From a checkpoint of a small encoder-decoder image transcriber.
Model: encoder patch size [4, 4], decoder width 256, decoder norm rmsnorm, decoder activation gelu.
Training: soap at rate 0.0013, batches of 64.
Rows from block 7 of the image encoder of a small encoder-decoder image transcriber, named by matrix and row number. Rows with one number belong to one neuron. Each number is 500 + 25 x the weight over its row's rms, rounded and kept within 0 to 999. All counts start at 0. Numbers have three digits each.
After each neuron's rows are labels from the 100 images, of 14976, where the neuron reaches its highest value: "responds to" is what is common among them; "peak on" is the class under the peak. Only what is clearly more common there than usual is listed. The data: analogue clock faces. In brackets: how many of the 100.
# fc1: MLP up (encoder.blocks.7.mlp.fc1.weight, 1920x320), inputs 160-239
# fc2: MLP down (encoder.blocks.7.mlp.fc2.weight, 320x1920, transposed), outputs 160-239

fc1.127:493512538542510503514449525507448530514538481493481504561512535496529500470507493479546513463488528494472497557499511451470498513530488469491476493529506471485479480480501504501526507506516526480527429453481511483471459484452499543496511490
fc2.127:492490480478513482501518481527523498501496530526448512512496482500482470501511498475486514476491465497523432460493501474509505494518516473509517485525495506502473487498473516464485496496510518515528522499518476449456520476489504485485513543
responds to: hour 10 (40); minute hand past 11 (29); minutes: 55 to 59 (29); minute hand past 12 (26)
peak on: face (70)

fc1.600:502478487522458509523506564513516501512487496521500489497498462482473541492485434500479498499506498518517508470569513519488506477495493477469529499525509522523483550500529528481490516519495525480542506516530520488497519500484517473522543498
fc2.600:527534496510482490538482544476498508486484512494529511500522511475517517476481491463461499506503471510479440540440514474456519494461529493504530475493458484538489514519519499499510548473533481479467485450491499475486527534537508479486476516
responds to: minute hand past 1 (30); hour 7 (30); minutes: 5 to 9 (30); hour 12 (26)
peak on: backdrop (98)

fc1.692:524538499491475465544482536521546540500515466546496501487502513517452506477512511509505471530529473501494507503507490479512502499456469460499467489507511490497527529491500531498504497526495469511475520482485492473502456520486492510559469558
fc2.692:485550500527513474490502484539487529503506489469463503526510507478523473487454458520545488407471484468473502496500479490458538554482520499486494463497509515515475487469517479539493483486520481532496486472496521493478492520493521499482509527
responds to: hour 10 (39); minute hand past 12 (32); minutes: 0 to 4 (32); minute hand past 6 (30)
peak on: backdrop (88)

fc1.381:511439508502465514531513461487467486486486488515450444483521540529488488489478520504445505495491484506520559479551477500502501462509525481507545509520537510491475514460513483522492509533497472496517528511481490534502507520502474512527508504
fc2.381:477475491521474540504492514525486478525541479472482549485515461541503495536490514520488470493515495462485459553532535482499491488542496519450504534492511493463520514506498471558476482490516453475470478503552527475539490458494536481515494466
responds to: minute hand past 12 (79); minutes: 0 to 4 (79)
peak on: backdrop (95)

fc1.62:514524488542519472432479505453491521466471493488495477466528532450509558517488534437476495445534477538492487474514460510506507548485487540505508485502511527473532527507488545524525503506488466511490512510499482467518484461542546516486484465
fc2.62:505526479549488516512482504524493507556516520503500516495509515493554523510510571567463517506501531490548508479496477484468504528538527519487493520506507494508464507483541527493487504503481530507521498516480468547518504517471485465538494536
responds to: minute hand past 1 (45); minutes: 5 to 9 (45); hour 7 (30); hour 1 (29)
peak on: face (72)

fc1.634:497512525505504519468485507503506532481543517507521518516521470499462456507477520500493498526507478514514516510519532517495522556489498485528464481479456497562508539451495471472481542477523499473492527528473518520426474488521512469533526474
fc2.634:503521478535516490498463510530485497496500420515483501481489500481512528463459482501487510503490502524467472550463433492493498500486502509484492486491490547518476500508495499544515506469506514479536524525519476520485460514505512507515494491
responds to: minute hand past 1 (88); minutes: 5 to 9 (88)
peak on: face (100)

fc1.707:502521483502489461524497524499491466496506514493517464487505479471525494497496467500509496464534484462512513498564494470465516497461506479498489514531501490505519554526465514552461514493475506501513512491481549501497464525495449484531491500
fc2.707:501447463527511487537496516503485502515509462485484519530499523476502538523522477473533444504484511525456465514514494525513566486433510489505529483473507474509501488480458469482468503493496509568509550469513513513489516492509518511451470471
responds to: hour 10 (50); minute hand past 5 (26); minutes: 25 to 29 (26)
peak on: backdrop (94)

fc1.51:499506501526472469498490465532504501477538520526509502488490485503503516535479490494508521520553491535459492533532554483450483461485522486437494516507544459511483471473499536490458576509498488471484490476506486501492494473515524466444520517
fc2.51:533487530503498517513496500499496488460505532529491506450507508465517509535512494494484505528542463493499491505500489491482532517488483499512475510494508487497457526485478511445480529484517481504522497523543554490485511491457507442529528557
responds to: minute hand past 1 (35); minutes: 5 to 9 (35)
peak on: face (80)

fc1.320:511499513537497482480509491509478492507513514518469520540519453493490525506469462543505545490533496483504517487521495503472491525496528478476506468506491510466508515503520478490529483456489485539508523476478512455479494490489522502460510508
fc2.320:548501536536492508509483510501524457535510539508477492541460490488514513505488539467533522487549517503482454478495466517456491476486498508445464493520527453477512494490520521516492472480534494518518478476503476498490508449500526489486525500
responds to: hour 10 (48); minute hand past 4 (27); minutes: 20 to 24 (27)
peak on: face (100)

fc1.416:524482494442517509500460524530513463494496489474482493506536525517501506491523531499457476466483485473449492523496550490488558519455509452470504474506477494487499520433512489527526528479462478501499524511483504545478531549480514547498577519
fc2.416:487519484515540501497485492501500532492451513558515513502517446476487511493473477487486520525532500530518495496454512477473527460551497487539447482453532500475485483500453494465492521546488515477467537482519523499531501498541497481466500538
responds to: hour 10 (49); minute hand past 11 (27); minutes: 55 to 59 (27)
peak on: face (88)

fc1.534:534521502492568508488491491522491456528461468498517521484480523510558505529471488479496538517451542488479541463476509506431465471504508501486481492521554482523513462461493495498488503493481506515485506440466452477515475491560537507455534491
fc2.534:477452539522493436457515478473466514532508499483505484464488500490505475540502473518516520486485504489516536528528491479456494491509441513485506493466496520503484528464531489529511497519487482498478464489512558520496523536485515436521509459
responds to: minute hand past 1 (82); minutes: 5 to 9 (82); hour 7 (33)
peak on: face (100)

fc1.435:528492504470494507535533535508507476501506541517493470479573520565500510499496495557510545494473510503523478495482502475541490490535525483490535492485553524494464435505523452500454498531510531485543480491490485490508519510555459515530483555
fc2.435:523483469518507558484484529478523488540512482444480510503489431511524482500451520488480469534524489512489495508483482479492485486535518545498502498526523502514552538468472506550515503515510531471517522503516484478509517470485512522496483505
responds to: minute hand past 12 (57); minutes: 0 to 4 (57)
peak on: face (94)